Rows from block 3 of the image encoder of a small model that answers yes/no questions on an image's attributes, named by matrix and row number. Rows with one number belong to one neuron. Each number is 128 + 24 x the weight over its row's rms, rounded and kept within 0 to 255. All counts start at 0. Numbers have three digits each.
After each neuron's rows are labels from the 100 images, of 14848, where the neuron reaches its largest size: "peak on" is the class under the peak. Only what is clearly more common there than usual is listed. The data: made-up road signs on poles.
# gate: MLP gate (encoder.blocks.3.mlp.gate.weight, 1360x512), inputs 309-411
# fc1: MLP up (encoder.blocks.3.mlp.fc1.weight, 1360x512), inputs 309-411
# fc2: MLP down (encoder.blocks.3.mlp.fc2.weight, 512x1360, transposed), outputs 309-411

gate.131:127132109117117092118102086118141142129109142137122133190163143100128128130140138128137108127113128148116093102093177151152137119173118115139145154123134137115187138127138138075113144127106133120125103134084075118124093145148107136129109124115159116143095139118074139141153140121134140122128137120132099128127
fc1.131:099148127150154139127102106102183160127151152153153151125143167105123124156110135149169119150102142123147077130166118109123105124103160122106109109152101121095116101133078093130141085143152087144111181123130111134128133133146160099135134174098109163129149068125117108134118194125128139112125117124125131169128
fc2.131:115096109141088135144098119146131135109177130077126176055090170101137168120137169105130171130123152119147118131102163123128087141058100119116125109154100158166117163126121115123139106105105141121084120146159122118113148104114124118144158127101106125112127101149159132142131150120083139161130122153120139106126
peak on: rim

gate.616:139135126116096127161134142160126108136124099123129110143120137097096113100124141139112085090079120105122090151164099156161062105146116145163163069121143083128139088113101104124136150074138169150131154155112148123121120133129144153123100121132150193122105137122149089118131124099140121167111103152148119131132
fc1.616:174139125124098154153148125124145155147139137153119141160119088083049112147146077126078106095132131143107103143128136133136132156149152163136177109112106129144115150134133109094107116080091157094131130139155135126138119134120135144160129095130118155087130145079093077128143075134119156119130093163098126103158
fc2.616:169155162124125141137123122104126133129119132089096101150108112119086126125126067092112140111107175086144167122151127123145105125176143109165152136127121132094089124117166108136122147102143134111118122128131148132114148122152126112148126161142149134072101140124124152087162077154075170142170119113103192138114
peak on: rim

gate.77:066126135152116148173181160166115109103131098088114118132102109115100100145158150118157115147162132130128121093117121167106132117115110101131119100086117157112151151102103131112164106115123136150124073120129139090124120116135140125126148106146124120120154139108154130160162133096103146111097152157160102136100
fc1.77:161120102139109123090112115158146161149117144129116133131135140162138131097134124123108147147116134137145113179118092137121097135149148109144128157153131145105154109109137128121106147117134125121140131100113121140123136113113158132135103120185141116133112099076121111114120095113124126125151097106113167074176
fc2.77:123137122160113146120083135135100156113136108125126100145077126160129108115120123128069125130108103107166126102082154140110137165118148170125137135124153128115115109133144136124136094161133065132116117111171140107158136156102112142097187125165150125126134115110118120137090104153150101135155157114119113103135
peak on: backdrop

gate.617:103113107105128117114153115137146138095126114130107120113156153087139122142100092140141142137145121131079114129113134159124118172123090165124145143167142120101174199137113129110101129153119111150121142107097144187133137149128144142162088132157107105096117123163110101177150149115138163143082158118102105107162
fc1.617:100148098155134142141133098128174126131150124163100174151133142147132133110116100128109110124127167146149102158167166152131113127095121122114112168109130097108129096151133115155166159134125139137129113077130107133127123134086174148102087145118076123125137099101109097164133108178121120120137139119115093135133
fc2.617:141137124160096078154105122134161099172135162135096140180133130121141124142121125143114157092112128132112106163121161147122110157141112060118107107145129097141121135167152165105111120099163104166142134092098129168121083108130131082108132087123100092126132135109119136093118116120132070142082143136118155113134
peak on: face

gate.327:148109161134093149114133115162124173125069123114108127114146137112115130153130118092120098174126134149099133115108162125113085127142166083158113119140126123155101084118073118150174069128174131149109161090138102126125143147130115173123130086146140103161084099143129111114150049104125103141120102116115163088166
fc1.327:135122159130100152085110157101128162119145124100133149136121108118104145134107162117137070146104125107144142128128123115162108104148128141123123112112111180138094120136120126147111139145158126130144106150148112101146124128139126165134116119128117110129117187136134150141145110118117110121142136091100158118107
fc2.327:131111110110102123125126120165133141143083141124141150107137111124111131114123161101167080154096119148123112174130099116143109094130134129149121115146097107130102161138157103149123139121174115148104096151149155130141112077126115146105130098129148093146153124122171158137168149084139128117157103112128160099087
peak on: face

gate.558:128091150103103117121146107144104115152104142097113158128144104125135155111103151171112133104101145143125128116146135116133167116125111150146122127081134121170097168101193150150151127141097156095121124097087159139121124068160174128089139106169098119170167122140142159121131091140080147160162184112115079156137
fc1.558:200141087149103145140132119147136122167091124162169124118116140103077049168129103131117161090126108120119152118076213148097121087118119154111129095140097148154115108058070128149124107144124138135108105127158115123117163173116144143095117149098113129132126150107105102144162183118097144094143160136113128122168
fc2.558:082096103108134132124112118142118167112099106138124139092127130163096115098123132140136121134107132122145109134092143105095133139141123086156105137142146150144158137108097140139129132132082078143152133145100150118119100111137123104099155168116158131119096134104135104087163138100162132076153152156116148134166
peak on: backdrop

gate.197:104085149116164126108110146145134110113102115132117151144075065102165146119119137112092096116155081105141136152137144151145180139131135126112141150122109139109125135124105161114138128125129135120167138127165115130122061096172119118106115141136091112104096103152109136094164128164107190165112095159118108095136
fc1.197:151111141146169156127148134117166146163099171096135111174148166124106109122136124162121141100109129149116128126164153153076164101132194094152139156134137119148076110138144176126115138161136139096164146162132117128130119095119102113102177112085111146148104131114170149151178115154122143169127144109097156128143
fc2.197:118161121129174146144121144146172134145119092119133131154111132144079135098146115134123127115116101095192164168136139158147151114106144113082134120113126099157077136121117146102148168122098137103146155138118155154114159155169093098125126104154123133169109123118101134164187144174092131179108098125104165121148
peak on: backdrop

gate.705:139133094149137118102139124110104143128134075154136060118126133135144110140135118093153137134102129093195136124162126176107139143155165142114124150118151109084137127120149116145118169138113104133141111144090133126114106098102152152081186128158125082130180088138123133171157106112165137132130100135134110142155
fc1.705:105138097163093150114126078128141134142112142118154122167113106124087183123100172147145166161159120129107104130155151079130121131111139085157079143118115152111148134137091112128171160129147135125125132099119138153141125132145090155172149156102163131142079132125104125116129135109152161155134149135090102132141
fc2.705:105113113174120116128125097142106120128089093124135123161122120144113138128138119138188142153141121125195132154188137102156143112128108133137098120078130129109105164146106111099143163122122093149155126122134133138163148116132126137145178124131147120135164130118122106105109092159152162142127104144111134082134
peak on: face; symbol

gate.389:165110072091124154121115111118143148123146122122129116136099083108170122108144133097122141125092124139105114128123106081112139164132117138145169127075145119095116126123128127116088109093106148136173178128118113152120134072158143127133093114131145110122149170138129169148144141106114159171093148149085119158096
fc1.389:152070171134130085167168119066139105126142089110167111140098131188139132078140130133099151122128137150144127117102091115126171169139112129156117120105144158104145134121110149144156137132117122121151123137115139137117147084083111093111135139134133077134074147126122149095150143127125127160121109151148128113163
fc2.389:134079112100117093156179090133130104096165105142131116137133152162114137167084133173107162104107112182137147115133081153145172175116129181122090124095157136126113096144132141099181117128170113074131150117133122149116106085132114110086154131154126117117143155130115101144166145160136153144143131139110132112143
peak on: backdrop

gate.432:162167075103121128132119132079137121137093105093130130088151124169136182114166133093153140163169104117142125153123108161129142119125129098066139134096122168117135099147158106119110108110105155162136149142142091143169118159156124124117126125116149157161117105141152076137132135157121134111105132155137138153131
fc1.432:125147097138169120099111117104146146103080155110119150088162111140127126147121119149133127116109102119146145204105128085134133148144161137112143113106089125137113171095128151107152148105154121146133124144127112103125123117111110113116154084129133152111062126137123134142110147144199114124116145113096111084122
fc2.432:114167072145158097077120153116136115141124156119107141145122110096162162121125133114139172134151101130123120156107108131178115123094100144098120132128100165130128128116116130128122128113099127100139101135094113102167099101095079136137172170130110124107136092134110130143119156095162153100158127111136163113130
peak on: backdrop

gate.88:126091101124079142116135123118151128164137150124097095162108135119126119169143118135122131125118095100156123109094134083132151163137184134116135161082172129133118120146158157097126128128122154159152117115158139115153115118154089160136099108096108184107116156097146141172127098138105176165096123154139141107134
fc1.88:134150130121108167195144085154102113100135145175110125121106116087118128148099118133105104088170114170144117132115114120122126142149130090110128112141121090124141154110082117176130124142130070059099142141124142153104164115158116139110167136153128150129075115145140161148091147132143128136113170121187103129153
fc2.88:151135121172150133180147125139098076127142161122141125107087146141125151141147141097102105126124121111120129150093115156126091134170151119161145141160110100151148128155098141179083120154165086130147113126125086136113113080130184125100129115140142112133125155091126186106148115101192136127124123168136105108117
peak on: rim

gate.135:110122140116105155138104144155092150128101124153139170172136151079136116117130112167117115128181177157142064143118122154119139115190117164143107138100152141125076144130084157118155128154146167119155079132126174120150141078142091144106119131146162171149126107085130114157130108108091146144147090138130126116109
fc1.135:135128104118111109145128153113106123169149130146134137131171115116136098089120107159126114100103117135149056168130090157136155146162186117158127140120135147153095164083127143165101124130138166109075096152072125098152097156125080149165149084156130136124140094137104097138138104114143139140131160127088145127162
fc2.135:102137113087101115171126099125126110115170175102123169166155086117132072120174107140159184139114152115110141125131083117160188140107145129163122112138099109119158136122139127115114134131097130163120125128134135134179148117142146136195142123122082112134137071157140094151103153094155148138118118122076152118123
peak on: rim

gate.374:148106136153158125150145149142095154124155148112130157097166107117099154156125135145154090099147184126163113133147142130117126145107118155119135096093124118106149128133122116113139148142153130097148128154106124116128152076089108134134171105121100171139135161121134083128142152086173115146163164113110119144134
fc1.374:126144154124158108120104130154150142148107189101114118134130148135085076162175111138136136115141061117138179137161159147100125124126121150109110142108159104118123117141165130136091134076104105117149124127143129129127166110125089118139171104121150150105167133139127175123117169151133132151126114133175134132156
fc2.374:142130141092167159103126122163133088134112174138118107111156096121102110135107109105148130094214113114129167126125148109140094111097128132116116170140124146119169153175164130148074158145158088183130123112158146153101173119092130117108146104116151127137135138118153147083096132110081074160122140141098170140104
peak on: rim

gate.566:117133124103164189110149142149103145171112130116127107160176109109105145121134154114146134179112094130107130135186146132096151125106143137198135140114099121119090113112134140105083098103167149124116136121157116179119122108120107082100106109114117118144115084083164152138166157135094070111103124128135115156157
fc1.566:161090128133104148124154118145124100136149107153116167158145107142113154115145119071164125171161124118119118128150101085093166120087107161113127119121147124110106129138126138136120158101108113147174162120080125134099151108136151138175115162155099121133147149155156123103122106105150150175094143144117141160102
fc2.566:122143133130128116167127121103156148128167124123117123122116105109119134107138117116125108162145071147085114131181079074110133139082099113146139110138165109134096104123143148154105161112101075133142164138087116122115128116150140098160113120133116137136121179131127134103130110088124136146133143178110140176096
peak on: backdrop

gate.511:120129122134077084141166158159173149108121157142166090141165130113122100102142147102099082140132149169106148104168129140122129125119118136137117125101121108163131152158108090153145144186130119131091069130127124120088116126072131105127129091089119125077157111081158109124106090101116097120131121140102123171125
fc1.511:076156104163146140146099149124052085146098098122084173110136161108135113156163097112132211183119109123129114155106159098101137130152129156089152121149103149100103106145153102098145164173141156120170123178111118105147107165123125092119120140167138133172094155143123135153143147135128122142139115128132117110129
fc2.511:095111116158096105084125137114128107119124103109147100131121126115175121121167090139140195132133131121160142100125121122109128120105137100134160089118139180154174105107120112120110095100129134121161117101094146137189123133134152123126144145103116133116101091126120157184110107111143152067156103122153126173162
peak on: face

gate.322:175134090102098147127130130119144159070131109172112089139160141126116133134135106133140111105122121115122138133115155176120114142175129102097158162138129152146166135136143078096121126128156112093115152131129101098118172072085140142135129149138109093137097124129112174145142091128077072124135138085140095102135
fc1.322:123095120153165149138173119145151109161109070084154114100133097105144113111114159125131114143080139130141079097116124136163106122140098154112137117091129109119091135087111149148128129092199136162153128133088086102133118154119161136133157098139108129104116102156120116133127156164130124141129132145113125157074
fc2.322:135096135140098137092116132158105119127116107141138111137103075117118122131095133122118101153115150157107095130095135119173124167161116144104134122080142120110093161103110194140153149080147170147167186145114102139121121142140153137159142125125128109118141163119121101144156094117101116106129101135103142132094
peak on: face; rim

gate.681:134121170104162151150112132116110114144117130142129110159131161164111094144150119161130143130115140102134118165131106155167180135105129134152114111098139140142154113075163203073130155115113107091159114113096112093117138193121124134087106134129197117162106089131119174091075119148124126129174093155137151076104
fc1.681:109128119150086151104148093127151096115125140142121123110169161117164174150108129148104102138149132138152114105124120149071130095124157156151164165118117144114117099155117118163129086147151108131139131137129086105095159103128120111161120113083092122122170146081098112108153117147137122111105125130110143116109
fc2.681:157139115142070131134120148106166129116140143137151121129128149081114096108122123136128135149088182139121160174127079122116152138126130144108092078138123138116108116165103119123134130106118136138134121137126110048141143148096075125148133125114141133112148152110112102093134106095124133111132117141140089119114
peak on: face

gate.354:099106137138092114117139126111113132144130082119209100143125110118178129157117152080146135127079146100125131060116115128148130157079118101144094122152131131104136095118119107118138095099116103122150095102126115113134117177122092117156113113087166111100118116122126112106111180139099123141104139140113138108105
fc1.354:125116124202136139152133138131133118122127117054125139113142120128129141092129123152142121151173102156115107098103143099107165117171117138106136123126125083130116109142113160123105162142124147126116178143153102105134118096109110174119118122139095120178155135094131176150095096097122155126103141106118137139178
fc2.354:123129103158162139132095167163139125114142177103152154114101117099148122127124133107099122149129128118081115122105132127104115104157119110107149135135146100149134096086131145088139129092111118128102161148132082083114152082100106141123144129111087116165134141106102163142109130077143130137065144120116132120159
peak on: rim

gate.221:092117140153110113147131145130104087121120128135179129126155145118150120143127103128162154122154122135111133099135104135156140088123123066133125117122141112154131150135137113067101111131134137153115161132140132118127136109150130135168127121116082152149131155070078132150132072093126105146126113119135118161149
fc1.221:158144140123084126099141119149062138116126096107091143177113131113138134117116123129117132124098114082134136165172114144121131143148124106160112132146119121080164124150084112090146163130106100135150101144127127126127154121121167132142124140136127129096101111137177092154140123117118145129113117149100109159162
fc2.221:157126145138125107114141117130128095089157118124127122160114147146165138166127158127142151129125122127146127158072101135115146123122118108130169109150132120085148117136144114088122121162145107130134142112088118115070128086110159094142146130124131156112131091143178132124093113125137095105116064112144141153123
peak on: rim

gate.96:120138158112147150132156157082129119116150100136169129143087160153096125128130175149129149117173127137118088143137162097147133132096121105174114146098077144121162129161160079119118152146101145162099146144113077120082152136117119110118132139115131157129132065118135115158140086124102093112123107154165139164124
fc1.96:152088138126086163137125105147170111130141122146131129135107113160124137145101114106122149149130164117144170107142164128127114158168153157150107171118141129103105161144110113115136157133106100130140110142151115129122087078136119127103139166130135135066186158129144089128128166125133148103123130115098068133138
fc2.96:129120104132099112188108120149169138130128103132136106101154089129146124128089121138128107130096132111138160116114169122176079141176152128137140140096151116116122143155095141114122133113165131127142117131129120146110126096123121067122124179136153106079161098142105111130108168136133178097115110103113123130128
peak on: backdrop

gate.367:152102139120147141134132115121131120122151096119111130136109165122103128144153128126128143147138124104122145150143113065149131087121134176135130106096094115115146138096161115151131125142147117096128180106162119162158135161137157149118126138104134145119118156084114129123125099160117128159114144105130115143115
fc1.367:108142133129134161108099149160149134163156154100084113147122126153159130166124150132160107183101153112105130130117146152132123133146164148106131145117081111123110132149132085089133122116154101126095127149148119128101094101110150104143125133123125125143152090104126084126141136117114137097114108158161123150110
fc2.367:132133153121145153096137127150114130177149121121132124110074116108168112108125100153138139152127098094121159165148140148136157165170136126095128106134110120147102106139156102120107105105124105110113136160107184131098131120125093086117101107126137156139117123142120112115138118143152115091144116146127137165095
peak on: face; rim

gate.98:068111113163120159102138122149142105128126140120138148117120133104121139144135148136144101135145141152091108111118114092192154125174135110133118122085132133097120083123138139112104138081126094119159132147136126132153129146090147128089133123186114133137160128137137156074112175152157176168138092134140117129141
fc1.98:117136134121096122096135088127143096162118151077084148177096116124120135157111122161139108131151173143116092123113161088153124146129124103100113119092113139122151119147112108126103125112134129131102120149132102136107115139090138117129137157165110158126134140119116152080119158091141131140115133127120123151160
fc2.98:096140147148160131123117137111130091151127144136110114173121145142168135121107114143154143150155147135098165109100129130138136143152158106129122135141144137116138102121111154133155115099149108133125139136131135135102124170128132131176125125129118137099115151097151135126095140097124140166123129085141138147125
peak on: backdrop

gate.454:093147139088147146108097070093095155109151128123148128139096091155131166154150068105136107104161122141138119093104109098102132116106107104115161162143149138167148139133111093136144080139117139139142137133136111121126164148128084137088124104084110126157108095143132153110142160139206132128114132169170148100106
fc1.454:144111143116131167120115136111114142149148127134150116114139155184126106143129122160107142122131200168132119101183105150132137105099106161101098082115121154158168107120098147143103143102124095176139144156118171200106135125137120131114139140131121136113155131106135080094087159139128095147108070140132114133129
fc2.454:112112151169122137154118152074129155105130091154129146136101113167127097158112115169128167118140153117160092154149156162174144115110083106157143110109124158133152097119136117162100116083131107109165122182165169154125103115084111151111087119128119107088141132100150111135113146137121114097112092162109085148171
peak on: face

gate.504:155091098150116124142174147161069093125116149137130151090134134096166116155110133108146139107133066151167108098062150125102130120109130121136107158120121142133134160092148104136131152123156087125123098101168124123153130146104162109099157147133133137153137140107118108119154131115123127149155141093119125112137
fc1.504:129101122113105172138165167147098173092129133141099176136119137118120109090156138140105118120155136166156132128102084112113083130104096132138099135109139124164087124111100104176155152100114136186135122140153147155160089149121191139110150161138127108122144159104090088114129089118150150146142128128136124134160
fc2.504:131119134147133149111166145106135088076107074116107136146139100073121156119155108117122112128125145171119129104141093147124121130113134134119141109105106151124128126119114125104113185128134096139180080106086126118133126121112133122135189143150161097144135149109105114107124126116139138132125127095119101147119
peak on: backdrop

gate.758:122140116142077138135128104129205132063144144095126123118147111128136081124164161076124161092136131133150092135121141166091181130142116156092134129111105112143143133143155120141154109121151145120124144120165116162102118163090123161151134179158143145106180105109119104158132111118129131147131107139150115135088
fc1.758:123184182120145143126153109105161170103085149109101108126088133123121136123173144074191142110137138081110156170159105157107158134128106130116109130137122097101127146146154104141114108106145118112163152143126082124108135176117098125157094125138097131149141116134132097118143134135111132135085123171087135137115
fc2.758:140117098116170105111129120131125159124112157163132108116141119134141161081161115095164142092112117119099133150141111113129102143102114150108149150127086155114119131154161146134133141070146167143116142141084116121119139144136067122135103114111085140126098135115111091116142100119119110163088137076123116148104
peak on: face

gate.3:079144105108090137102082153130163107108151143110105110124144128117129154151150130150152109137104086163128134130161149140153176164074104132097123105087112149131079167148087128132163143132154211116130133141137124116133091103124116149110131137132150143135127140105085107158162133162164141130146113157124072182152
fc1.3:125161135129129119135129089105118146161120140125157152120101096107129130127112115122154159130116151161087102103121143158126127142154069106121112136145133122154126159123099112073104111137175149126114141153177162114173098087107090096130116093150148110096121120194110111124174136177125132115171115117110136169124
fc2.3:105165144114142168136151092084109135177103140096160156097125106111120134133109096096128165133123154158098115102120136176148114139120108126147098153126156131159151157110117122088146121141177163129110154151147178111163108091110103104146102113119123113129152137182102122132156162171145160154170093120084141150110
peak on: backdrop

gate.286:112158097109086094105104101138116161078162146112096122106137187084108129095177139166147118101129136172162091144097111086128119143095145138152103093107073136137125121112091133143135129113145092114100127091143114159125117134142101109097156126104162157109187112138117123108153093144100171114150147121163070135124
fc1.286:158109126147131149096135150117151181110139134182102155129165119147153130129075136109146159135156055104087127102106115105121167158119140112156087124146099093135110145112139131138130164157139147119136138146141137142160179110131127145086185104125172146133153100126153157179131132142091147112134181142128123107139
fc2.286:128129113112126153073137157126138137124113169152114143120146096177132097144102097128140148130116156098103108132148144126167144118111130105160110095162136120066136120123122111178131134140142129126102130137094099136130115099134123128093136130133123153167179110099131140143108111127131139116109185102129188111136
peak on: face

gate.487:157137098122101148133140127121107140129110108120116108164129111172115144108123091112156085132111147139100131119122123156100133162175159097148165168118103123188142137144127134098129115143130114140138186101096105088153142146109079077153148141119157187140124113126176078158097117084112093170133137128136160091131
fc1.487:155099158122143140119167148115119130165129104164122144090185158134145132130116165139161099134124111120171142136117163132134152098087105152139086114139131076161140163133109077107130083138175134153164126129116095134117124131134137153094118169100137163119126156177158129139102078131127152118138094116107122099125
fc2.487:127135120114143091106126091129133139099132118141108149119184149116177127118141110135125084100153120110142154156151095154166164078130120122119158123118118071173158145098138102070146143137166140129102137145172190105145143095090120160153127170131107120079162180146133145158132090158149122101136087119189132117167
peak on: rim

gate.528:157095122078107151090136071118123148086131114101172147105166112103140098112158156123112099074111142114123135139104157154144157075105066172143104107081146146106125132154135127146129131127133120108129104095105151139136102113098104111158148137145117098113141117120139142114090181151147114126140129135175116144126
fc1.528:176122161121158132158098053107160166107136100153127133122138078117122085156116129127129131102115109132141138080083122102075163130111141152130093172128117158127155119150145152111164118122141147144122137131107140180114126117140125151111155105134115095156180119068154120133124128128083110106107113131131134159134
fc2.528:187079131141163148139095121110120151106146126111138141106138113122119060085125114133138095149140183119102166109146136132137153116116141131157103155162108088093149141140134115159093112145100097182138098158112158107139113115152153121143103124157113112130125137168117148172079061095060153132088112109104180137117
peak on: face; symbol

gate.477:128128077131128114116123116167139120112145115192151115143156103127199111124131172133093136119130123158132158077120131122143136153077146085116116124150094115147123125156112137123140102104119109082162153093099130157144138134139130131141150136122134140087095158098120137114114097168148124136112073117124141085119
fc1.477:093076141163090054131142130129115134147166149136115113070107139166074143154154085128166087136130120111133137169159136150086121117128114124100126121123087131125141142121153140092087121144110116155118118144119129142120125136133095140088108102115099144156163106123118164120152152092108090132126098126136137114105
fc2.477:096144115125074095097141171126159151163125137182137120137123158182075117125150135133116078148131114126120079187131126152104112136170116145100170112111123140097124127119126090137111098189126103169104095133111152100160141150115115135130131105107097111119136114127107134122153169116081089154118142169122151124099
peak on: face

gate.651:119103123124138174133099122139128097156118159062143151094122141149129124169157130092128108122088141140120140108101145156128174088116161121136173153106123181150059173090125102134144132117154123135152101139213107100144102134103138162127154151137099145155121137136138145110136113144087154101131160142126117107124
fc1.651:084109102103139151129117133117078188098128137082140121167106155138108157129166112114146159147141090121109164129110150117098119119194109111096119100126154138107151147104118137114097188171139103104082134100099167100105142137130121127131099087131133147152143151135083158150141121108109131140127139156100112101130
fc2.651:115116148106157154141116122134143164144132121085178140163152123157155110099156100157133177156134161154086172123066128137140158161127115104135108084112142098166135123096099129106146094101142095120153145081179133116120133088136151117151102100139104143130138140171097144146145134109124174118108085149138142148094
peak on: backdrop

gate.685:146134128130111118137127138088107096102115126112108116180108136130128143176133128154152126153109107111103122134166133150081170114096067121146126135101110143151102122127135127114155136092154120171053173109170136162128142128065086106127109088129111080140123128117153098146098148118101115124096177142092137155098
fc1.685:109115151117113124138121136163205089174135121141117142157138113114165165144117100138133137113107127129110144098129085159091146172122125094160088149137115153106100188148049142113121143110104197144132091150134145108096120129187146111126184134125064091106133105149118151143105183158121108119128106133109153102124
fc2.685:133137115109149140177151145161169124119109115070130161141089094126112091088113154113122129131133147096155134170155098108121146146176083159089111098132105121108119152144090159157098136132168169120143079183097127117137140145150140083081175131104126079116129132102148135132141179128110115123135121140125123143106
peak on: backdrop

gate.703:140133107145143122149117088166132141102112089122142133135140151103094148097114119079096110167100098137193134122079139105120174112109165137130133107141128127145110115154088093124133102097141136061126155099087130097139124102129098100128151112112092128161120092108099149146127170121161118151149135185142076141129
fc1.703:121124132143131114178116113135120149113150146165098129090146132175116125135092134115148123144121174083136154131151134107153102150098141090125114114108106060125147135138143149125153157078139096134137107088105157089132078126117137109152116136097094145135174090134111131111146121131157159149097154128108113113162
fc2.703:123130165140093147109149132201102136158111133071108087126108142167103160167139142138141129133098159120129092106119162119128111147133143093137149124082108072127116110135128110156108144130120115073128081087115120146115165153095088135180152108114122171104155117123117121114163109121092139127136149174163130125153
peak on: rim

gate.337:110118128126110182128153105152116140105170104121181151151114131110088139152163107118091127090082127143125073125101114103116114122122101146130116094125139105150124150142166133098115108123142166149114079138125145127131091132114150190140124097152140118096097114081144130144120121135146152124134140113177156119100
fc1.337:132156131136103117085146103186139145081149121106128129116085146150156100122121129078094126104075140114127122146153163103147113145114135094157138137141115126129171117174151160116097136113159146096091108121110139099111140107131123188060118112114147105063146109126134093130119120126090143117127100135130175132136
fc2.337:146117174127118121121181127137135131146116131101147089113074139128111129134132109087138106118114129127115128129143135128131120160091138082120090148143122091099116094117153159115090128093126151088107130132118126118134156129101086139102103093085122100133131113157080104105136172127105088140149084147107130102120
peak on: face

gate.142:109136114169108140127130132150124118140158142138137111128135096108125143150121108116131140135112139153126146139153142156158139181128102084106103117076164154117146170104104113126129118130148123128104146135107097146131081103119104090094119163180115129136106121149120121103156094128120118093116125176146127128119
fc1.142:121117112123099160110119165112133105152159158061117165129128121136153091133133145129146109133143131116080142134115156099115119157118160117163135100090131138110120132127112142137135116108162123107125143094168132078121123112130158072103087116116098128117141111130080140125125082133129131165145110181119079140107
fc2.142:142126137109118137167149140098112090127182148109112165127133139132130124140097109124165158111126119151115117129132126100145134146129115128155112143115162120165103111135132152121182116116119136131133168122141128113115133125106146096118084143108119133126132119125072126118095052101162134209177144131143127146073
peak on: backdrop

gate.761:103148154167128129068176065086127145131151094080087145131133126086112103142152184149120147122115146161169107103132103108132150097137132120081115131103155107140161109150158133185120126175113135129107092088173125123121128124138123124173101133138108119102106141137109117107145154111132094152129105154179124124118
fc1.761:101107121141131123087135159112117140131114185106137109078122129124150138101144133109112149135138142109151112081104124136115122141159123120092108109131124137147157103146077140098110136106102130099141110140138121141105122142168115137142161126135117149107146117147088157152136139139137138149102084130118129105130
fc2.761:118131110111135105137157122113109127128121154103153124101104174132131173126143151110130130078111152150118070147113122142136163166122132120115121134130160164113134110164164093139092128150127134138128152117077141095110119111126144122156169098134092102071118104128127156147164083132126137131134121100126070119134
peak on: backdrop

gate.31:135122144119134138096138120201104057126133130140138080108101130138138170146138082110138113112075111099140154149114126151125086170093152134113106115141111132126104107129164137152137160137192130113118115145149171177138126133118129160115144082167145133122163104113099156142130138128142111081120115113136153111125
fc1.31:110122121137133145131125133134137130138106107148147120113082100121106106127149121135094159102105109080141111141158125112114115142115133126126114183099134117180094127118116146108186116181179133140123113138141124164100125112124200163153150144113131116141099122143144106133141160105129140064127145135120124110159
fc2.31:072108136160114126112162116158144123134125094142138136107112088137107113119166158121156114132125087153123134128133174126169130159116118179100126126127132097131093151120079153155132134155165121164092107141113102147117146104132131118137112140125143150131160113108087110163128161080109201098138125174122119088119
peak on: backdrop

gate.581:160135138142152131104122112117137109129131122115116109126164116125118177111134149169144100085110100102124122152078126125128155104127128131107168116164118150119141133122149132099097107089130117084137109146155105097129150106097089148096150142129134128139120140145186133104143103148191125109154072102122119144155
fc1.581:164111115103131119163130096123115131148169128115135111106066099118079102129152111137145160160124144113147146112106090135126116148141127155135129090175106133128150136121123116166169108163120127145125094165108153138101120116125138129117130114142116113118136159148163150109170137154151122101150110141131133156161
fc2.581:164091136147131141145149105127165117135139116135130113138125073100114167092175151153159169126129134148160107115104111147109111139125180169072140106140113141109131101128142142154153094087121107116127117116113140106150116103093084112092166135104145128131102150104109134132160172120149141100129092097165114163135
peak on: backdrop